config.toml
encoder_arch = "vit"
model = "model that predicts nearness at each pixel"
dataset = "renderings of 100 made-up gadgets, each built of a few solids, in any pose"
train_examples = 97500
image_size = 48
crop_scale_min = 0.8
horizontal_flip = false
translate = 0.06
encoder_norm = "layernorm"
encoder_norm_position = "pre"
encoder_activation = "gelu"
encoder_mlp_ratio = 3
encoder_head_dim = 32
encoder_fused_qkv = false
encoder_bias = "all"
encoder_qk_norm = true
encoder_layer_scale_init = 0.1
encoder_parallel_block = false
encoder_inner_norm = false
encoder_patch_size = [8, 8]
encoder_conv_stem = false
encoder_layers = 10
encoder_width = 256
encoder_positions = "learned"
decoder_norm = "batchnorm"
decoder_activation = "silu"
decoder_channel_attention = "se"
decoder_widths = [32, 64, 64, 64]
decoder_blocks_per_level = 2
decoder_block = "basic"
decoder_attention = false
decoder_upsampling = "nearest_conv"
loss = "l1"
targets = "nearness"
init = "xavier_uniform"
residual_init = "zero_last"
optimizer = "normuon"
muon_scale = "original"
lr = 0.021
momentum = 0.95
nesterov = true
orthogonalizer = "newton_schulz_5"
adamw_lr_other_params = 0.001
grad_clip = 1.0
l1_shrink = 0.01
steps = 15900
batch_size = 512
epochs = 83.5
lr_schedule = "linear"
final_lr_fraction = 0.05
warmup_steps = 790
weight_decay = 0.0
adamw_weight_decay_other_params = 0
Rows from block 9 of the encoder of a small model that predicts nearness at each pixel, named by matrix and row number. Rows with one number belong to one neuron. Each number is 128 + 24 x the weight over its row's rms, rounded and kept within 0 to 255. All counts start at 0.
After each neuron's rows are labels from the 100 images, of 14848, where the neuron reaches its highest value: "responds to" is what is common among them. Only what is clearly more common there than usual is listed. The data: renderings of 100 made-up gadgets, each built of a few solids, in any pose.
# fc1: MLP up (encoder.blocks.9.mlp.fc1.weight, 768x256), inputs 0-85
# fc2: MLP down (encoder.blocks.9.mlp.fc2.weight, 256x768, transposed), outputs 0-85

fc1.715 [126 148 153 120 130 137 108 109  49 127 172 128 132 131 127 125 128 160 124 128 131 128 134 129  98 102 127 129 106 189 135 123 117 125 111 126   0 109 128 130 190 123 129 134 130 124 142 130 128 123 127 133 128 130 116 125 138 162 136 125 137 134 105 118 117 122 120 157 133 124 128 130 127 130 120 108 130 112   0 128 152 131 125 132 150 127]
fc2.715 [128 128 127 114 130 131 131 129 130 125 127 136 128 111 130 127 129 131 130 127 128 129 129 125 131 130 130 128 128 110 128 126 133 126 128 126 142 129 128 128 129 128 129 141 128 129 128 132 127 126 123 117 129 104 127 134 130 128 129 125 127 128 133 129 127 130 128 127 123 127 127 127 128 129 121 124 132 128 255 128 129 129 146 128 142 129]
responds to: yellow

fc1.210 [125 123 126 122 124 127 255 106 129  92 124 130 120 143 133 125 125 126 123 133 135 131 126 147 113 197 128 126 131 119 121 124 107 121 133 128 130 129 123 141 121 122 156 112 128 139 213 152 125 127 128 159 129 141 128 130  66 129 126 126 123 131 120 102 132  67 169 125 115 155 122 132  95 127 132 105 170 132 129 165 129 131 141 110 129 140]
fc2.210 [128 126 185 125 131 132 127 116 103 131 127 125 133 129 130 126 122 130 122 127 129 175 159 127 139 109 126 127 132 148  88 117  94 123 128 128 133 131 126 124 124 122 128 212 127 141 135 128 132 125 131 117 126 108 127 128 123 129 124 128 125 134 180 135 133 130 136 127 126 126 128 128 162 128 135 138 110 117 129 127 128 140 123 131 133 103]
responds to: white

fc1.255 [146 138 128 125 121 176 134 127 128  70 130 114 135 125 147 126 174 167 162  35 142 134  80 120 129 121 146 130 133  66 145 129 111 132  81 128 130 130 130 129 128 195 123 133 153 128 122 118 127 128 115 105 127 129 127 128 128 130 132 131 137 128 126 121 156 127 129 131 129 129 137 113 131 149 123 124 124 128 127 147 130 148 160 132 141 126]
fc2.255 [169 125 129 128  89 135 128 149 128 122 136 128 139 127 133 111 103 127  96 107 128 116 162 127 124  96 113 128 125 129 127 132 124 126 131 126 129 126 125 126 128 130 126 212 120 123 122 128 141 128 129 125 132  41 144 131 126  76 125 127 119 113 129 136 131 130 116 133 131 128 121 138 122 152 133 125 137 137 135 136 129 129 126 132 127 135]
responds to: metallic; white

fc1.576 [133 128 226 132 133 131  97 111 134 138 130 125 125 128 131 129 125 109 130 127 102 119 150 129 131 128 128 121 132  98 127 111 114 131 122 130 130 132 128 147 130 128 114 123 136 120 128 131 128 126 219 122  99 115 125 128 128 124 128 128 126 106 116 129 125 128 127 101 161 123 135 124 126 203  33 125 225 140  22 197 127 127 138 120 122 111]
fc2.576 [133 128 126 130 128 126 128 123 129 130 128 125 125 127 164 130 123 131 126 127 132 117 117 121 126 128 134 128 142 129 130  84 120 127 133  98 141 125 128 134 127 133 125 130 129 129 122 128 128 129 255 134 144 134 133 128 129 130 128 128 129 131 121 123 128 132 255 136 124 127 129 120 122 131 126 129 130 130 255 101 124 123 127 128 129 112]
responds to: green

fc1.301 [129 128 128  63 130 137 128 133 133 108 141 126 134 124 123 146 126 128 129 127 130 133 131 129 119 135 111 126 128 117 131 116 129 117 159 130 142 128 157 133 125 127 125 127 140  85 204 132 177 129 136 129 128 131 125 121 126 125 124 125 126 123 125 126 128 129 129 121 124 125 123 100 129 129  69 130 126 129 127 129 125 124   2 127 135 135]
fc2.301 [123 127 128 128 131 127 136 219 133 130 124 119 118 130 139 130 128 128 128 130 137 127 131 128 132 127 124 123 130 129 136 122 124 124 148 126 129 121 255 128 127 140 130 120 128 133 125 128 123 124 128 131 120 113 120 121 128 127 127 100 128 128 127 128 128 129 127 123 138 133 127 127 128 128 130 127 113 136 221 128 127 109 130 126  90 131]
responds to: red

fc1.271 [129 137 126 122 112 126 122 139 130 127 127 136 128 128 127 120 126 122  87 127 123 133 137 130 129  27 125 125 117 116 127 124 132 126 126  54 143 130 128 126 130 119 126 133 122 128 127 142 135 163 128 151 167 127 134 133 134 129 128 135 130 121  98 139 127 128 126 129 125 146 126 128 255 128 125 168 132 132 119 126 129 147  49  12 136 134]
fc2.271 [128 111 140 133 132 128 113 123 120 128 122 109 130 193 117 147 127 127 130 127 120 127 127 128 127 130 133 126 150 131 131 132 140 129 109 126  53 126 128 130 119 129 137 127 164 124 129 131 109 229 121 128 129 131 118 122 127 130 129 128 128 128 133 122 128 129 128 126 127 129 127 132   0 127 121 128 121 133 189 125 138 126 127 125 127 128]
responds to: metallic

fc1.358 [128 127 125 129 127  48 121 133 132 160 128 129 130 129 122 143 107 154 126 141 112 126 124 127 129 129 153 136 127  85 192  84  88 126 139 129  95 131 124 122 127 128 128 139 158 127 118 127  80 143 125 132 126 128 122 126 140 125 161 178 145 130 130  55 125 130 128 125 133 155  41 122 107 130 114 126 136 131 136 128 126 124 119 134 123 134]
fc2.358 [128 126 128 191 125 123 129 128 125 114 129 128 129 120 129 130 131   0 255 236 128 128 148 125 129 144 129 127 129 129  81 126 134 133 127 135 127 125 129 135 151 132 149  80 137 126 133 120 129 131 121 126 125 127 128 113 140 130 104 144 128 129 124 111 124 125 128 128 114 126 171 139 129 131 230 128 127 128 177 126 136 131 128 129 131 128]
responds to: red

fc1.719 [161 123 137 112 127  98 128 128 129 128 127 129 109 127 129 123 130  88 128 122 106 134 112 124 128  77 128 128 122 132 127 135 128 131 138 122 168  52 122 127 108 131 123 122 103 124 127 134 102 145 130 129 140 116 126 121 131 126 156 160 128 122 128 130 127 129  95 126 143 129 135 127 203 128 131 172  91 119 122 122 145 130 106   0 121 129]
fc2.719 [125 127 126 125 128 129 129 140 128 104 141 125 149 125  99 127 129 124 130 132 127 133 127 127 127 128 133 105 112 182 135 129 119 109  96 131 132 129 128 135 128 143 131 130 127 131  98 130 136 127 133 134 127 134 128 131 130 102 127 136 128 163 130 134 126 127 129 133 126 130 129 129 109 109 126 127 128 128 152 126 128 124 210 255 129 128]
responds to: metallic

fc1.68 [128 131 120 127 131 149 177 125 130 193 123  97 132 134 110 140 120 135  81 172 102 131 113 124 149 129 130 120 122 163  54 111 132 124 130 132 128 132 142 103 124 121 127  57  82 129 128 129 133 128 107 110 132  86 127 139 129 110 130 127 111 148 131 128 121 128 126 140 124 141 132 109 133 126 129 105 129 128 163 143 127 130 170 127 148 127]
fc2.68 [127 118 125 128 127 127 127 120 126 125 127 127 140 131 127 128 128 130 128 132 144 124 125 128 126 122 128 131 151   0 130 134 132 126 100 124 126 124 128 126 130 153 129 127 135 129 119 128 135 132 129 129 126 128 124 128 128 128 128 133 119 127 129 128 133 127 130 128 126 125 128 135 127 128 130 127 133 125 125 128 131 125 129 126 128 129]
responds to: blue

fc1.323 [130 124 126 133 121 140 129 127 127 126 135  40 119 137 124 128 161 128  71 128 134 132 189 128 145 128 127 128 129 112  93  92 126 127 128 128 130 125 255 169 127 127   0 116 128 122 125 129  84 129 126 126 128 183 129  45 130 134 127 128 124 139 141 130 128 129 122 117 123 128 101 121 125 126 157 128 130 129 130 146 125 127 124 127 133 128]
fc2.323 [130 128 129 129 123 128 129 128 130 132 127 174 123 127  96 128 127 113 131 127 129 126   1 129 128 125 129 116 128 130 123 203 139 129 128 130 124 128  71  98 130 131 255 127 136 128 145 127 125 129 102 106 127  33 129 135 128 131 126 116 130 101 128 123 124 129 127 147 127 129 131 128 129 135 129 129 135 127 237 130 154 120 125 128 130 128]
responds to: teal

fc1.174 [108 126 128 177 142 128 119 127 123 128 126 130  94 128 132 136 120 125 124 128 128 134 142 131 120 119  82 134 119 128 132 130 127 123 171  82 129 127 128 128 128 134 157 115 109 130 128 128 129 128 128 128 130 129 127 133 140 128 129 132 128  83 130  91 127 127 128 179 127 128 145 130 152 128 255 147 121 134 111 128 135 128 131 129 129 126]
fc2.174 [129 128 114 128 125 128 133 125 120 133 125 127 128 136 126 128 128 161 135 113 255 130  63 122 255 164 129 126 127 128 122 133 128 130 128 126 129 126 124 127 127 131 105 131 115 126  90 131 127 128 127 107 130 130 125 129 146 127 125 136 130 129 133 133 123 128 128 128 129 132 130 144 124 139  39 124 130 126 153 128 120 113 123 119 151 128]
responds to: metallic

fc1.678 [128 129 129 114 124 252 125 188 130 128 105 140 128 128 154 134  96 138 136 135 128 128 126 139 123 126 128 127 135 129 131  80 117 126 126 128 129 128 151 124 128 126 129 146 133 125 128 127 189 131 130 130 135 169 130 130 125 130 191 128 124 163 128 137 129 148 134 126 135 131 130 128 127 146 128 127 132 128 132 135 128 127 121 125 130 135]
fc2.678 [129 141 128 127 166 128 134 120 124 156 126 136 129 132 126 127 129 128 109 133 127 130 128 130 128 131 133 105 140  92 130 136 128 130 125 126 127 140 115 125 130 126 126 153 128 126 130 124 128 133 126 144 128 131 126 105 155 130 132 131  44 128 127 128 127 112 128 127 130 129 205 123 129  63 123 128 114 129 153 126 126 128 127 127 126 128]
responds to: teal

fc1.162 [125 126 103 128 111 149  41 169 128 149 125 127 128 126  86  82 126 151 125 130  81 176 144 129 121 111 126 130 138 141 127 141 172 114 136 129 111 127 126 127 123 108 128 126 152 170 125 118 126 126 128 131 132 132 128 171 128 144 131 127 132 126 126 127 127 129 116 129 129 126 130 129 133 117 189 128 156 127 122 129 128 133 124 126 124 126]
fc2.162 [135 129 128 130 128 134 126 126 133 128 128 128 130 129 128 128 130 128  94 128 129  92 121 129 127 130 102 129 128  91 128 133 126 122 128 127 131 119 130 127 131 131 127 129 127 107 129 128 129 141 128 126 128 128 131 127 128 127 126 118 131 128 124 128 128 129 162 122 118 128 127 128 127 130 124 129 128 128 128 135 128 130 128 127 126 129]
responds to: yellow

fc1.58 [129 166 129 137 143 123 101 126 140 126 113 131 139 128 128 128 125 130 127 128  44 109 127 129 123 163 144 128 124 130 128 132 127 135 132  42 131 126 128 126 126 122  96 127  54 152 129 150 119 115 128 128 125 140 122  96 123  31 128 136  94 131 126 136 117 149 128 129 128 126 129 125 131 117 126 158 119 127  64 125 127 129 131 149 120 107]
fc2.58 [133 125 128 128 138 127 120 127 123 232 125 135  64 129 124 130 123 129 133 131 128 128 124 128 130 116 132 127 127 136 109 119 121 126 128 132 129 151 128 123 129 140 132 123 128 132 147 123 128 128 129 115 139 136 128 130 129 134 136 113 131 131 134 131 131 126 209 131 107 128 122 129 106 127 135 108 139 147 128 129 129 130 126 118  87 134]
responds to: white

fc1.488 [123 128 134 128 128 109 131 135 128 126 126  91 128 123 158 146 108 132 163 129 121 125 111 140 147 129 128 127 128 115 109 139 117 125 113 129 130 120 118 133 127 120 107 177 127 132 130 133 128 132 118 127 167  98 158 117 129 128 129 123 134 124 130 126 129 128 138 116 129 113 132  76 137 128 143 140 130 132 129 135 131 129 123 116 114 128]
fc2.488 [127 127 128 121 129 125 125 125 129 131 127 132 141 125 128 126 135 123 127 130 128 127 141 129 121 114 132 128 128 127 128 129 126 126 128 131 130 127 121 132 128 110 130 128 124 127 127 128 128 127 129 123 127 132 126 132 128 128 127 123 130 131 129 124 134 129 126 125 118 131 125 134 126 131 128 128 132 126 255 136 134 132 129 130 128 128]
responds to: blue

fc1.322 [147 126 114 128 128 132 135 153 145 128 118 125 138 148 129 126 118 132 126 134 127 117 129 118 127 162 127 126  25 128 125 126 124 128 120 110 121   0 143 140 122 129 135 130 143 121 128 124  92 169 128 132 144 129 126 134 113 142 126 129 127 137 130 209 120 121 114 133 124 132 128 131 142 134 115 128 119 109 128 147 176 112 141 110 140 123]
fc2.322 [132 124 151 129 129 138 128 127 128 126 126  70 133  52 114 128 110 121 133 129 144 124 133 128 130 143 126 127 136 134 126 130 126 162 134 133 146 133 131 143 111 185 127 125 128  52 128  86 125 127 128 125 148  61 131 128 125 113 131 123 128 149 130 126 104 128 142 131 124 126 131 128 128 127 106 129 126 128 255 118 132 148 112 129 131 127]
responds to: teal

fc1.570 [128 123 120 129 127 127 118 118 126 127 129 127 128 134 128 137 135 126 115 139 129 126 127 249 146 129 144  59 120 136 126  91 130 130 128 121 129 132  57 235 123  93 136 155 128 130 140 126 150 128 130 104 126 129 130 137 126 161 128 116 137 124 128 129 117 128 122 105 117 134 206 128 132 140 136 115  98 210 127 128 152 123 124 137 123 184]
fc2.570 [128 129 128  68 127 129 122 127 125 137 128 123 127 128 128 125 118 129 128 135 229 109 129 127 129 121 127 129 124 122 134 128 128 128 124 129 129 128 136 138 125 128 124 146 128 136 127 127 126 128 128 125 127 126 135 134 133 117 120 134 132 129 127 132 129 128 128 157 131 126 126 144 129 128 127 127 141 126 255 129 126 161 126 115 127 131]
responds to: red

fc1.263 [124 128 129 168 134  97  63 156 235 133 116 128 162 139 126 128 142 130 131 126 127 126 136 125 133 140 131 121 128 126 125 133 136 128  98 116 125 129 121 129 131 127 119 128 121 129 129 129 126 128 122  97 141 128 130 127 129 128 151 131 115 171 115 124 128 136 133  46 157  83 132 127 133 126 129 129 124 129  52 130 124 121 111 128 250 117]
fc2.263 [183 129 131 131 169 152 125 138 156 125 133 129 127 124 128 127 135 126 125 128 126 129 128 125 126 131 107 128 129 129 126 128 125 126 110 119  87 131 116 128 142 129 135 131 125 127 148 142 125 129 129 125 138 124 112 123 128 128 120 128 127 121 137 125 128 130 123 137 128 127 133 117 112 125 128 155 127 130 141 125 112 150 124 130 133 133]
responds to: teal

fc1.394 [126 255 128 138 124 125 124 128 155  36  84 148 127 177 169 151 126 129 128 130  21 132 134 126 133 144 117 162 252 128 130 125 164 160 112 128 128 126 125 127 128 125 126 125 134 128 127 128 127 119 128 130 128 126 129 135 123 124 125 183 128 119 140 111 134 151 120 121 108 143 123 176 125 131 126 162  93 144  52 122 209 121 130 123 131 129]
fc2.394 [123   0 128 172 132 128 104 130 131 129 135 126 146 109 127 129 128 126 124 130 162 128 126 129 131 127 127 132   0 122 115 119 133 115 129 129 127 128 138 128 130 126 124 129 126 128 128 128 135 128 119 128 128 130 127 131 127 129 129 142 143 128 125 129 130 126 128 118 128 126 131  57 143 132 128 133 128 126 255 129 124 130 127 123 119 114]
responds to: grey